Weights of a small masked image model.
Model: encoder norm layernorm, encoder activation squared_relu, encoder patch size [6, 6], encoder layers 12, encoder width 160, decoder layers 2.
Rows from block 2 of the encoder, named by matrix and row number. Rows with one number belong to one neuron. Each number is 128 + 24 x the weight over its row's rms, rounded and kept within 0 to 255. All counts start at 0. Numbers have three digits each. After the name is the row's rms in percent of the matrix's.
# fc1: MLP up (encoder.blocks.2.mlp.fc1.weight, 640x160), inputs 0-79
# fc2: MLP down (encoder.blocks.2.mlp.fc2.weight, 160x640, transposed), outputs 0-79
fc1.35 065:126127123110157092140131174126085142138116140109111122115142125146156133127130121103098123092112163123117142140118167110168123098139084115133118138173134169111146094174111169098164105130123101065111104136123124116092159111105151147169156172
fc2.35 067:130141134150100120090127112142155133092138123099133124115138105161082136093151150102124125114122134099140128163145154115146173115120124113089158106095127117119152183060140100144115168128097163166105127127170109114126103109114131125128123115
fc1.36 096:113132154123110134131158162139119113090117128130088092131132148086153156139116095122143131146120083093071160177123079140171140173131124149138119138121130099094102179142114112135135128144098102081127075094129126160122126106142144139084110151
fc2.36 096:152130139149105065112109108156164157135117123088148159105148133109159159132100137160092086116152110108158081117107143127150092148115135125136127155141052130139135117089142130112133117164144151096155104086178117135105107133157137150107109091
fc1.37 083:148129152139119100159114143109087120089118114131137178113144115154111127138155117080176204106095127131139095124129158157159092147163099147144121083158115119116105117144110093101141135161183125139121154085085139106107140175120154159141116117
fc2.37 080:099111125131118148155114114107142117144124148112143138147120117144106136166163120119123177178142127143180159138122110167151092162134175139125162094144092156104093126118126121139114080112140125134152110099171123142099142120133183123102134134
fc1.38 128:114117119159162089133125166130098129136139163115091160148134147099105106159148112137171160105189147138152130105080131091125112133113114119115130110141123171154119133113137128127094151152136118107151119145129150147096122139135185106138134130
fc2.38 126:156115145161132140120151143121088132160147102075136185144135103132130135134118131123113144140113127113131125129153174138113138111147113132112180138131141154104128161082122142124161123140092129140131085092099150110103093086157116091134111087
fc1.39 098:160096099092154121117093130156103126138134138114157089148138132146088117107117116106125110161089095154131133122111135164131159123087125128114103133162106153093134123142162155128127114081119138171095155136085170153144149126101111087122091117
fc2.39 099:084129134142133082128153140095122136126124110136115197126132127109108133130130155170112119151109157125161109122119141110167113152187146125156121124119102081141113101130110132091150169151132145071138141118145101112103143109146149135100138105
fc1.40 099:137151107141141158099086173124153142125109149113127100111152139092092153113128084105086149138128113135102130155098118141135157099132127171137123155118095128161148126155099075130149149131158125107102150138135088135125076130178155107148122144
fc2.40 106:124121166150154140129100109156123092120106110142140146123165102158155088169154128145128169145129097124174138145111142175154137127153155085142145105122125101111097103121115102145088154096172117109120114114114083107082149112140147113146092122
fc1.41 093:181157173146153114127157095193099075075119129115146098126141123122124140141139139118119136076150150132106134127155122140126176148079133111150078145155142141128142101151119103129136105101113104106148089092098151104115122117076131129119168126
fc2.41 085:130107150109139103105106114142116169119082139145129079115126149110131136132157107061123137090119111176109138110105069098113133094123101115097136116138153130139144138123078125149112133108168132167159121149114099104183180118140111137139106106
fc1.42 120:157159160110112158137130127143151120161164118179075127148123121147132133126114124154142133139149115161112114149147133123116121111115120150164079126112121106181145134099129124181129117106124079150098103114106169114157149110139108170133102103
fc2.42 141:130109106112118084088107081164120175094101129085112099117117120132061124155123130118170132145136137108180134130130135173144109124127135125099166111113135161075106129134163142089098170137142152110125153128154120151144093120121106156102163164
fc1.43 112:128141085109121161144175169124135087143182122133120124140144128165122115190113131127156147160140115146156139109102100090149136129096108129105092097129149153119101144111106113167177103118081116131113129148147158085156139152153102115139138141
fc2.43 114:131069119147116124078117112109118137095120167125163100142135162107129132109126104178117127159161095108146092140172123098106145103137157136174124112124137099131137160133132103121133128089143144116115068148138090131132158157138169099136152150
fc1.44 097:128180124067116110140142159126136138121110105123141128126096136122149140179135111124150110108109127134107118127069127081130150134123121094142138097099090104130114143118150081177123139148156106178171166141092127101114146146148126135111165188
fc2.44 099:131110134136117125152103151116116119153096181158126123113108110114140100162120148123092112113115118098154148129129096191160160169159146104125128150122155138123133134112106145149087128123093141094100110100111120079100161110160147141138128067
fc1.45 087:115107161130115099156157106125129141108093136144177104126126101159166159110138138145105098150179131125162104133113157055119123123124133089093083118139169102172191128127121114093108108134142121102107148125126117076129121133135138149122122143
fc2.45 078:091112136086140145112118121087118129103119144157096133136120159134136116113155090155112069076116155140074125106140102124142175134139124150126148131122138133121176104133154137097142115145116165129107112136131154142141143170138117083149148118
fc1.46 094:135168155139145148129121162110096121097128165103165104140148109113147113075139148103126129168118128151132157150133107138119117081110135093120135098173126140171158167143103094116166116151098154099125144171135138105117116107113182135097106104
fc2.46 087:160088124117113144138133113126119135151129151082129097127169153146163063176116102151124112110113132103096093126128127137135148136172160104124088122102124119148118104094161169123130155108141129128135102112096161140093124116141129129170137121
fc1.47 124:148164104119116091151090102141144107148131099119148107138130099165166118140093104140122068109137165147131136132114109171101128155127168129133154145142146114131124109123150125132122141152148109148148122070143144121087152156112066158099148124
fc2.47 115:078113122123121131131158126107126143116112100145184158163098109111132181117124101088114127151153139136111115139165156129116096101183131098156084106152110139090145148148136140182126155098131136162103161157102106148130145128151164100142095189
fc1.48 119:103146100114097105149146142095182138140139097121127139154139108120132086087107123124116118128127174109124156144151118120118126121139093135155078164065167109140145122113131096174085166171146151137135178181128098122165123124173100124124115131
fc2.48 126:137124115115131137117117117127121152157096120154119091166143130123155065175089156144128143105088157125126142126157104167085089104065134175176144118106130099134142132145108092113119184144125135111146124118120149096128142128109128142149139132
fc1.49 098:117145145135099150107121138116090134183103162118094140180094149100093104104134151065167115073160138146124112141109122172124129127120103139113149101186108134130120097182144150112121090141140106139123162146157121121161144133107134158086128129
fc2.49 117:132120133136115147133149120117136084103151095161142121096110117085119148128149124131104116174107108104140172155128128106124110112108112159147157118118085117145149142080125124114117188121123132103112118103104164119097099135122129165178141146
fc1.50 059:135120130150127162110149119128143128106135109120124095151107108125111095131131125149090141135131137093162138096114155134153160096120130109144131134121176183101138123083158111138140073126078131096090104176103158131138118089143079149129132128
fc2.50 061:120142132169099124148149143141127112121124165145098162126123116132142144104102144176153140132127148119099140118116105110107119138090153172143141101157110099068138163135100126137112130121130140113105171093147127119111150138097113151124156122
fc1.51 084:096132124156145164162142127108149131122110107101160160115142071149141150099118126150138151119151075103106113105152127117124127128096161110149107091113118125121162118125135189097111151133132094150115133144200076123130132121133109129089125144
fc2.51 090:136129126146134121126119143146094186100123129113118105116102141127121166172092139114168114154144182149074131101149133158120105141123133084110161121131148131145099138094105134140099120113138165135109099122152144112125089119169130114158137118
fc1.52 097:122123107130121126141145107108089085103179105116106126134098109122139120169110087094130146164085154078112108118146105148122121128115164139131122134126164134121131159134107120105155130105134111117093142142120186152120136117138103158141075115
fc2.52 092:094117120111118103147074131162147160101109108101149133131117146128164121132139140124111125121111149195128131117121109108145102151143097125145107180169110153087093136140106100127090106101155114095089153127115138141209142140128123161131167149
fc1.53 088:136157113101128140131125126155137122115094140111085143137129128118140121133101140133122140150123178145128131134129141155092117099114073135185109153167148083113164162142122117154122143125115163145126106123139125144153178148152117185134128141
fc2.53 090:093084130134130122086101149137092156121087131089120149125161157151122141144111120156131075117147127126124114134140066151114156144094132120115101112130127135107127141121147144158146140146115155110077158139176121153114119110148145126149127126
fc1.54 080:124176155119150105117156133138152078148139154114172139147151117104105143097109106148115128108118111132137136138138139119153153105139102162162123126085087092154132130097129109138131107154110111114138135113147120123094123115142119152096104133
fc2.54 082:101136097158160168111146166131103167123059084126148088112154133151115109131105142132125133138096177108117171097127109110162128159125125118113068147101140158134102145137105156114147163144113129105169134144160114115101111163117135114140151126
fc1.55 105:116166155112164136140191142140148116132147151083147159101162104185135142115111098137146152106132097102174120138112157121162103088134106131128109097120128152131117120123121097124146138156115134093143161079160175092084107116116124118122120158
fc2.55 112:142172098114065126062087107148117158115114114157127120189134144115114130165132136110136099123086170148118156154133119138099125085119106181115118149096139110136137130100135119083146132105125123156115140133145087124168121128152109118163202113
fc1.56 088:129130131120113136136128121098107095142121112147175118133109100107131130092136144099110101121152098107098142111140119094100100123151134156126111119170147140117138157137104140084119128144090116112176098134123123158134090166127135162135111172
fc2.56 096:124141089148118134124047115137130136116142121071141148116131103143144155159147123140129125169147162182134133087099117124118106145119128088136149128147111127148112156109088080121102118139104127133151134091121133134141100140158144152132089162
fc1.57 119:129126161149126155082110112142161080138117115147115146123129165153128129104147168115147131111104125111113121147110067153158141161112166150138113118119122126119131165106110119095157129143093156087095108088118145118075120106123095146088156116
fc2.57 119:144094132140177111091131137110131145145108180102133129111139167087125148114115127150120131152165121099170110131096153116094105140096117155119149118117095092155121064126172133095113115122166152131147140150153100116130100114105167136108095102
fc1.58 089:138093091155124125145139111106138144146147101133109137141114156155145120141132106096127115144150165111142158150137108141147075106088122111138129148142142118128171139083135143133111091130120108128087138116157153109108097138107120095143124112
fc2.58 082:086167103156109120109105145155123103124153135140142150114111145103121102098076108124105151121128128142123139085171157110117133124131140104167122149132139125111110095115136104115098145098148103113119154146152111104149136132160102146117113119
fc1.59 099:145163154099134119103134137142117136114100158141165166101134109103095110109143129116121108130114121149157121101123127161140110132107117155118139123108128158100117156137150069110099168190132099110111132178118136177126092180103154163097125135
fc2.59 097:110113142096121148121097155129141125125135140142100106134134098123109138132101161155111118130138116152133084130156104143127110159134112117148130177103071129153139177136071109113165118102169107136178136111151150119128145061144124120116128108
fc1.60 118:154128124100121124143154082138159098101146113178106149129088178137135148144156151132180092132122144171130130122122134130172111121121072111102149119126116139117116150118136139134133133151136144098105173079189121094122091112134182148103132123
fc2.60 108:085119129163137131149145119116125105148144115117105147141123147180158151122135127145093153094109113112152143118120139109103111072161130150157136157086139107109099158124099100144142153083163134112111173146145112069164131123188124082165148165
fc1.61 087:134131115144108062159119153078142108171115141124085136109151128112137112158143119103106096110157165105139098102099161089114142175108135116152127167109141137139126157161123129145115105123114114137176119147169098124110112166114150151107118128
fc2.61 086:117120148105118122126121145111088158094114123117125160094150143122124131124139112159174128122116154165122147112137131146126125112111146134089117162113113119128152122164157139119165125154147157160087146094128110124131177107130107087124139177
fc1.62 107:108129105126105137158168122119116139116102140136117155135105127072144121144112079134118068075115112094137105156115091099102132143129139095126130151162146137127095143151111067144149110103119143087082106108159135115127179130094118159120108100
fc2.62 110:156119157169066095128123108110120099134120120102133148119131138082168105144135140149144126141177067120138094136094136138118166144137121135107127124115154116105165075110119123080135141163136151117164146149117089109103155129113130165105104117
fc1.63 071:106147089125137102142125130124137071119129159100111095175127123076114135155139143102139149104127132129090149128143106143093096140101075110164114110127150136119120154144146117124141154105125105112138163117153136150132132164132101129178108137
fc2.63 056:107134124097142117145116120138116142090140097110165173133107116122148130149126144151142126118124157160059147101114152151138119133111087095140098149151134186107132138139131139132145123113123135180133141141127171131138186125142137092168101110
fc1.64 068:156129164089136128145149130127163147105090107112102140146110144097125133144173117120106138112116124104158099133104172126174122117135079148103121078137121133160078142092151146191139124134120162112116127097113164136124066109144125131117125124
fc2.64 062:143146136121161117096126141164162131138141127109154089108116128103157117091116123179147116103133116111142133091087146080179118136111116126120181109084079075173127122063109147090126133160106169105118139149113118119128148141167119104106091119
fc1.65 108:144129064156151087141107145126113118157153151111140153099113151127096101157145103115129105113137122126091110116129140151158118113122153134136141171123122145104152101131137135125160163144125087127134127106131124129136125103113129166112132151
fc2.65 122:106100126084131129117172133121136151125147114145201085095131154128123150118125117133162144137095171109110122141118144118147155091127065148121138132122117161132106120161067123130109111143131140181112118148152134143166167121143124120126117129
fc1.66 086:139149112135100139128155120174166165159110108108146142148119133131104122111139101113078144110077148161101149106106139099101123127092102153131163134160086114142144107100118152108103090127108116115087101153122155138139123121134131173143102076
fc2.66 073:125115102116167134113125118102113124083137120123127155147163149106152132106096183106103118153129128134140105162118133086070136087130172110128130132086132150104120146138116128140130124126119082115111177131131121140100158123128118115130144159
fc1.67 084:101115109132142130141114132115075105119144167121130108143138080111115149148125144093147147158139122129119129158144093170104114133101138142170158083135112173118101115115109101148138138124137144158140093141158120107127116154115209128092138118
fc2.67 086:109123142151108137144110116161136133131115137106107102176134167167135095095142124139110122107135153101146160143166150126106172140144157174144098128114115156109131150130099085130165126136117120126119115113098151091122142118105111109173114140
fc1.68 121:168104094116159114147112129078133145112148139147110148094108145125138086141120117137135128107123145139090074103119162121104159095154108146153150132172139105134145128132098135129139152110122100119079118151139092126144178101116095182135129117
fc2.68 111:148120139135148139154107101120123166122121119091084133136168139164168126161099122131135139155106105121166093140201076160153107122097189116110107162108118113136144129089112113149134130132137121173066090101108144152121120123105177104117101138
fc1.69 097:158133151123098101110123122104126172110150159148148092117094156147192134118174105133127112088099146091103121128106128143159125136132145127152091162096127112166174130114134122117149126161102125156129141132111131132125089118157144099157077133
fc2.69 101:140170119160116148107131163139112160127150070119141103148121128144121147101136152098126100166136157140108154150114150104123153104125083122127129124079087150144135105157114134125122112170120124153114161126177076112142140133084055180127140098
fc1.70 120:107123151120068149110102136115154130134113096119130156158133124155134169100142128115166146072108153137135117151154117137115138145148113163132100129112080114112126116101132157146172156135139149118099111143179144142122146133142079159149153090
fc2.70 119:136158103136087116142124174161102125141136120149147151105129123141096116142167128110141079142141093127154140113075124174114134105131107116117142126117093129112083145169099128159105121120166152151108145128112111130130109156114064139085148081
fc1.71 117:082089120106088148116099114125123173113128130161137075125119082168106118145145129126116110082145139084145124116137134158145153118090154132125120131149104158150149111130110131136117132117107141146139149160112110129098125101144130069127146092
fc2.71 115:129115111113098124100141093166123133123120102100149138104150149139152146150091119138146141158111145159069103133130164167078142176129142139171129140128150152110102129152164109109139140097137140089103095089150121172179132152165133152166121157
fc1.72 097:155130117118150126123148118136138139100162100132134132087132130145172164129144077102106133130131123121111111124099088151167070097133127118101134103126101153109095126080121158118157125146126109153119127169146140120142124089083088126132120139
fc2.72 091:109143080123106071130067179166163141129149157108136136133163127117109093144107083163136150143115130139119153090143159114114160126129107126146152152105096134146085134154123127118093110112106174102125169121121148132143100108181091107148115145
fc1.73 102:143121116099168097129101129127079113122117135106131148097148107100140132083100132145096143083150150134115152083154113107121107102113111136118124086152142139128179154168091157100142111127139121133131197123140118100154144127093092153125131124
fc2.73 106:127083090146098132161158085159105114109117112139087113161117145141181120096164156115156150131129124119148121154125134153107102123115115118117107131186095124128096169143136119119144120132170170102129137114123124184115118097103118079135127118
fc1.74 100:152073110151129147133154152098123143114101177125129132124131125155177125146125110133107128124106135090126148135160136191146115141140155130120106125115103137150092078166130139117132128182123132106178125171157116164088161138133159109096164119
fc2.74 109:126122115122102099121105074157142180127138092123142157147098126100133127144087136099157133136149096142101103165126128095094093129135101094130143185153183127153132122111108140127098143104168124153099116075105112127130093141122136172119143139
fc1.75 105:103120129164142137114153133145111121112167090112121145111132119119139137175103099132141163153117139095129122163108124095157101121134127140163191100111136123071127138091143112126138156172159137086082085126115148124129136116125114193129115120
fc2.75 111:128130150131091099133145151125155125115100167114109148151143118134152090120143205125127133131141145108099138101100160110096118118143140158137108111104103129141113179144113146100110085115113092105166139153135140132106135136133128135136164136
fc1.76 114:121131102133138114117139114123111196103116160106124127116120129112149120067090152121115113136154115126151146129084131137111122115126090140108096148105147172151128180120145099133134114165136133116134148152150140099069128179092129104126145176
fc2.76 120:096112109118196151136083096132159146133060137139129133112100140094108158159127120121155169103156111112152155141136111159135122115133130122090127118142113123146139097123093140130121198151147128104101143139121072129117113103156151146152077114
fc1.77 099:102113132130102096101130089112147146091131166096115101092112149109191155142113102115162140119122133131121115121121116117091164126141137117129146132095170176154153143142101129116108129118138143080098101145144131133121145107181152129133109134
fc2.77 098:102094101116111119094136147172140128123116094128130097160073116140130154141112187148127134120129134111116120116126112130099113132128125156149141137158118162104076094132166110130117140109172125078100169101079125105164154129133131144135137128
fc1.78 102:134140118108142132138160139162151112088142163156099119117161133102151098125145146154126173111109121135087150117156134128153108086121161122118164137119157100127156115099107147150095139123122114118094113117151164104159155093158139173127109104
fc2.78 098:156148118114157146155128145115137101113134064112152104143156138099156165126162139144119140138107116128114139153124137154082098126126145143158164114091147142089108095111133136074073143058098132142147139123152118143124154107139118141149168131
fc1.79 107:122121108137106150138110150126106107161121124114126132131125084110126145186157146103119109142177123098102122115170133116150150128127147129170153110153125121167158147150070101115149134176117122184140112113110131108138118113102123112139155156
fc2.79 119:096155159124121070156163114126102153109127132179133148167136133138138092133120132142136154095079164109171148158107101132114140102147115121083131161123110120111162114097153111151118103167109105107101145127150130104092182157121111143139107117
fc1.80 086:148146161141163116127159145151104143119103134098143160125117122104115107096152142142123156107126135103181113160148128130158182111128159101088117102150111100151146128129188110101155115112107146128121134136117113139112097110089107123133145091
fc2.80 089:146087106127165155115107106124153157134110113080102127144134116152118127178156139139154155131150129128131150127123100113086158139116116168152090105144124113155120090140104116119137143159134088114153119125133115117122116124137180135124126139
fc1.81 080:134146100112120099163125112102131140131117136079114146098146109108111121152160089103164129104131138112115184090117155127125165138135122104083124142111173171131155098145057120142130097156143142092105145147126160106130129108114127122101110113
fc2.81 071:124099125117135132152154117126157117167144147140110148114089114122159176104117128115116105148103133167156079114141125100142143100132119109115129129104162191107136119156125119131129118122141109201125131153095122137076159156093134114146117105
fc1.82 090:144111166130118148151140150140088096075147103148114163108072168122108150158137130100087125143108144113077112158128127131125123136127083103136122132101129127138133191162094102154120102122098110133128135118129092117137142138125148112108095098
fc2.82 093:132175074118080133142118117143153115139167133157103127116162092127127152145087110075102150127093109147127124070181133127126110123154138126128086160157175124106113109173100148163171149134152161188138149140117115157139156097150093156167110140
fc1.83 110:127162164128162124139113115110090093102134106131088128119122108105084127122087095096116111133157134102101084105168114119120139110119117101146147103124114149112145142175173148080141152124147101078137121165134127164152193137134136150152109119
fc2.83 111:092131128141111143123117131146171147172131136113115117144108128151146145116146134122154115091090101140156136128136137127118112132133139129099077173112135123171146130103106107159145121102118101160109164069132134077143103135137112114163138147
fc1.84 114:133093083133148156145123156103108154096158139152120099104143152128209135127120122094103127084110095117131196119121135166146090123144110098122142110152129113092147138108155136144109143132093154135139159104130139103093117155144150125148124081
fc2.84 108:115145114126121133113069123128138103155095157113133137161120119100093118128164108150131100128133135118129120125151136120109154126086127121136128133143095118180121129138126150138165157103143138127114096149092122130129125124159128143110174196
fc1.85 107:132149087143105166145141115163103118119120111104076125110113133117118131089145164117128133095173085130134095125125130156113142121114140135115123106132144130118114137152118047138129076137149140160140152117113104148107144160133123142116092166
fc2.85 112:154118165092167120142097144132128165126122151153148105069155123148142128166115095110096106108086168104117122123110112127132157128091170116121148149124139134164134139099147178151113126085132138121153099152150146108077084099117112116125142091
fc1.86 108:118111130099136109113164166137146111137124080116132182092119148102138120104164156074150121157094122129137165110129103109120135175143160078138084103149152158146143134130175148126153113113120154129128143152164128082122106127138083127141127156
fc2.86 108:128184156109111128126093102132150140133119088153144076154113157140148124145090122144128130103112191146168152142130117147140121111129118115155178144144107093142120122134116071121143143172135129152134126102076077120109104108102128092113134127
fc1.87 141:122150116170122140128122157137114111121168157125103108109140133167157118088136178095069166121176159142113097088163115092149119103133148158119124149123121095130078148117104098102130068155120127173116108147134120112155140159127116124125124100
fc2.87 147:138145123130101128154130085106120182129141096124140152146130108100110170098129133120193112129169090158148124139095174141126124161103121109128160149137145196086164116161131127175123118115165139097094120119167139124133146125082122142099133140
fc1.88 095:115139133147175151103150160170132098150144125130097175137121153146143135168128158117094134069121103146128148131135115126149111118125114146089150102107111120101125124088117120145174115134161117150144116155124176159144092140126108058099125114
fc2.88 098:148078160105099128107144106109114183105143126139158106117133145103118137109117148141134106164153145083121088122131133134131137134141144152155137139149167133126133109132142144114069104106067123122098112120102095077160173133143160174163153105
fc1.89 080:147107125116117151140176127105141153149116111108108128146126106128154105112094164110131128151120114139185130146149133135119094079124107082133160135094171131123187138164131123124127127151152119127129118145135080143120132129122113160138068125
fc2.89 070:121182139147093115137158142168143139160176129151166099149107144148111120098107131105108104116123125145096115142153124110154125115121154149087141151105155140101106106093125127110144134053159137153128104110130092138143166125143153122156129108
fc1.90 085:131133085143120163138096172098098141170117127136126154129140144156080195106112109116163105162110096105162138124154119141145131122128117119139123181130120162152135135156115113098155115141138182169133157145134148134090099122152152105139131165
fc2.90 084:095135146117110099101133100128121148101149123113155103161123080123124130154103130190091116162137130147131153127128157163090081107115128131101102162064113117103142094087151182156121129107113083160103130130135130119141176140132087137104155169
fc1.91 102:104144163157126158141150125130090141108177148156135169139090107111157155130127134158145095109121122111151143070122144146097079141117182111160158145125139187159115163129128143104084092137108083128118128127139127154121136110083117119107111107
fc2.91 090:136165096157136143128099136139149117120081147131159110143142120182107090126125106164107157159155173120111117149135141122142156121138110086072091060106116151160128103139108159134176157101132123139144115144097129130086135121130100123138118136
fc1.92 121:102097143182101149120099116086094130136120177124136178105132127136152146150125181088119174122085144112131130137124095119125098130120179109126138124129130119157137122149114111117101149116134124125165092110085148138111104119126123150140113092
fc2.92 104:149181131115122136118092110129121130146128103160150154148101144135161091145146120164129074106149089140147126156133144137089145120124122136127122168138085147125177086110171157107148114135121162163124094106174092119104112170100102124105160153
fc1.93 095:089175122156113124154166100136114111074150138125129115110115130120137134098115153149124103156130182182119136130129109116157121144122126136142084139126180104133102137082112116150113135124136070150105089158109133137118127133094125113153102086
fc2.93 089:129138132111106163133104151126113150124120184133147109166185121153123134106155144131127169152162143127115098092147139140107157148133130099114157115074130099086148144104130135126116107096119073083084124096135134124121145142117118118080126113
fc1.94 074:109126097146152089139127109170164145151133117126142126093123128124109133092126143143168133092139169124114130122121146157139141125115156138171172131138147107136146112178125141113132117177146132115103160110121145153103164142166101131159122121
fc2.94 080:125119097122141107153106103152139110130129135144146153177135129085122139122122106161146150139147117150133072143127073084082105139112099139172164134149113112153140139140104139106134116097092157130127140137067117168137134142159092130115144135
fc1.95 134:145139139108109082140097098088111110138161172129080157100166137154151127082100138122136132143086115141116070118131190151125155116153123100143159117134097096118150155121100097113140150141154116138119172103104126086117123115154117129112128161
fc2.95 123:104145108134141158131159131134110147121119090101159094139093117146093151177118147144120131149160170126138147102170100134101097127102125159146125124151105144091127058135132112150115116109110098159111134133158130118152155145083165098154126143
fc1.96 145:129136119149128142137091110162145091125148128147123120124151125147119102115121134174116115141136139128155097129077128125147164094123128167154170095077128112116147126141113077091127135122110094112158148123110116170126105107156138099101101116
fc2.96 119:156150095141117150085143151161176148137097112111188146109084148120147109125133117110126101130113158124120105147160129133122149109124130132097115085115118141159102141124136158133118097126138118129087137162154143100129157139136108107118147108
fc1.97 089:125127115140132137159102153099144105103146166138114126152159106166129159145169152109126117120157140090152114157147113158129111099082071113127105117096121139099148097135119123076127121106125147109113090065106109135127136143122146113112146168
fc2.97 089:088098123161118166126116134100115117100095096118092153103109113115089129114099114103115117118082134129103122145150117090141151122165123130103127146131155170150127125133120106140134128157104108100121105096081134132128134109144094136143105099
fc1.98 127:119082147111138099141124112087159137127113124139102126132127113134151139133131095131124122164142173077162114135123113126141155125172122152155133159073132136131167132126130152122140122143122112132113121111129139137121122087138167079121167110
fc2.98 136:128177107167084161136140154167097139100139146140142108126112129101101152118112153112141126125125103153107155134139146125112104108105147124124148124160124114101108097141112087146119118113096142129165114126082104123107151147113126162150101173
fc1.99 092:163079094094114110158099146140116067110114175158177081137138142105121137130113100158122114157119125110079135156090112108095130124117133117156093151123130158125105173151143142105114178104130119121130165137115161152134081143169125141142123135
fc2.99 091:078141127136128115131101141103105119112105135109148159134086151115166114184126143148125129111127119158121096125138109174105141135136127109139198108132123180151120101119171118140110136168167136151082137113160130115112100119108099108076177119
fc1.100 086:139081138157128131128122127174119110149130106139127180113102125102114146153113168130130122127084094139143154052121100101119160140142123157128127157152116123149193150172142142101119100105094141099113130155140154125127104086156131127147086132
fc2.100 090:119124131132126134149094137099091117148156150118163095144145141145102145136139126115130167113127105140109152142134160133126129114134144106133127126134092109110086110130084120134135134138134091110182126102152158145121121170082069086164151140
fc1.101 084:112084167145069099124120094138089137136130150127108152140148117122138137157164129126152139131112119114106121126102135101157122114119152096134151133105157134103106157137125085145166148157124118112120125140095131111178094140109145119151120125
fc2.101 081:115154113104179114121150151134128183153103128104119170084129120128100119104084140134087143130106144134144096084105117117075139117124081123140097146116134159118147137151163125168118139108138105182127149114109103141163134104167126100150122124
fc1.102 104:127122144111153123138145086116169117137135077130111114130089124101126113178140093137160136159117136139144141063073128102136152134107099107126159103098139155123162156146136179154123107143105102142105142134135120145094161128152199139125121192
fc2.102 096:136124128098139109082113155159127130121144165108120146112159109147118143085132144136096154123170120123100157134132136114068114110115126119133149080135091122131085131101111062103115165136151123106139106134089097122159111126162130094177140118
fc1.103 100:160136123131095149157156123107119123112105151133096102165096136119126103114107101130116117157131135079114151105140183120114178127102184080133107157121150129085147139102073131147147176105131134155151125154142143095137163119154182108123120127
fc2.103 094:093128128148136133166125165118096135131095083152124124123119138147110158143080163152130164157133152146164132135121076111124080143146107116154125124134128116148136168117135078118102108117151139122110115112093086141126102117129086153142142110
fc1.104 106:108136100142111100136128142126136166164147139159125098128099110112140129114103161130139108125142112151135149120123142133109153162063168144131144100101130097156144128117097107141153164153098131144149130126114142094117084133119139130157155123
fc2.104 126:104125142140107083144121189109148128100142126122156108104136161123114140105113093145139140132134176126147148152135105140164123117115074109131132133130115164131162141152131120125175097101125168082075152166174112159121124133106105093108112124
fc1.105 076:118089105145142123136158144109072113104147080127108119137103148116087167165136095120139149150101151083160143090146119142141082114121134114119112126155127158103135132148127109138134169120170138167112151128099088131085160132114117118133121148
fc2.105 076:109165100148128152162116143141143166159150147090151151116162102152182142113153141126125110092147155145119163123070131140141136131126133123110130108144153185093128128114156110093126107187088091102116135138118164150156099134126114145139128126
fc1.106 079:087129091150130148109109121121118123089149142092128098170062102125120139152100108098110125133144101128117186131126096119142089128124129127119110188110164129200116110105089065106154132120119143076113146115124189136151114092143115093149162134
fc2.106 085:119112108093142126154140111127125133116123161142113130157145125113112153120133127146127121118170099099164120102157177160110120115115151145113140142104123155107118100145145117101097141168106067116163148144145097156122124102118074161117174172
fc1.107 085:141146119130145143118130130135140147160116173151090149169111113138111114081168159093105152146159134154148147145171077136124139106123090157128141107134113118128137113118105130192121093085114121124126096134103133144136108147069128107146148110
fc2.107 091:125067098146122116123130171088132171103110107115143144126103112130142153124120161152109132135109127113116095105133144139120128150165109105081148121118132153147144145109171120123108177146167132086063126116130073153167159145166148106108091159
fc1.108 110:159156076108079133134121121111078134144132138144138151138093128173129131111130097109126124134174124143153161111150121111140154134098104152107140119162130119155141123093130140131127116107154169123140080100099088125091090126123121137120149072
fc2.108 113:137165129177156139174114142131143146149128120082118131180163127109141142165152163153132155120142145138131127128125104171170093157169123140154137075158106121117090128140151098093130118197156137116141107124122102142160137095131208179115129138
fc1.109 093:118142120117082141129148160157156124125087127139137142139132120092122109093114116134133099146142084145130121156152116097110158180174091155134132115128083140149090143129140128151116126134114136111127170158120140131154164129183134144216098150
fc2.109 094:119105125183151143109105186153117154149101155132121160131128141139087113150101140137125143090140153140138119106097122120111154095112121120072101120130140110109140143133112142134099125147104129167134141102139101120104149131114135152092146138
fc1.110 132:103130127100138136146112097113128130106169120116121161134114153114132157120099134067127130132186124144123094140125124202142131108154126139094144145154127115142149106125122082134171112117121149113093163100128122122120123088111109144137134093
fc2.110 114:115148149138104144144075104096117140144108126160128149172099139133118098101127132104133127146162093148120111119161131153074115115154155165141120106109137120158147132099103124115138130064165134134161074112113132119122145138123140129093170088
fc1.111 105:105111118114134141101151113139117091145089107132134136155104155124118155112139159111128149095106196118146109099101099139136112135093109169149180066146118075128116157118124137122120118133112123077155178094135146126154097147127116147113104157
fc2.111 111:160147129130098121102097113133109127128161113101149085143103090147137116137154159125130060182122090091107125136172159125091111138124128110127121120091150112111121101139112131119139157111120129148154105136136085088105160128125156149129147141
fc1.112 121:129121108129082103085145125153162132128201120137111064121178135157113138128169135177118124139117125172134164156133139132152150129132117143115107168142106128096138117101143099160173116149117082112102139116156138127158110113102115122106103180
fc2.112 111:141185147173179160104116150130133115136142086126130129139109095161119095109123131132151152118094101117122139130113137142116098130128133115125136099130135141138126140123110135150093131133137097103119145087141182107088090131149151146141099093
fc1.113 087:156117166164097122146145164112135142162128123118140162151120125100129113115151095109130157162104136095165111104120120125069155175115117133180148162116110150125099137174150112114096163110133118119128149147143103107124144132171156100095138142
fc2.113 099:109129087124102134150097144106104149151148128105091097175118113169149082147144102145114127129120161093153156125133124166108102147084164149133160132100130127133133146102105129173147146158116145112135157129082177090109146145092131143134109133
fc1.114 089:144114125099130156140133064130110152102152127136141112109116118136134187140132168120113099092167117131113108097092108143159076174135136124118084193100106141081118130145137112155094129105126115124124139127160166174143098082135111120111151169
fc2.114 092:136118118164155143153139107090120138098089156122113143128131120106149127114184157186158097114131097108147141074126136143124114127130111178136094118152159102126122123117149099088120140151124172076124136127112111145111126106108175127134111128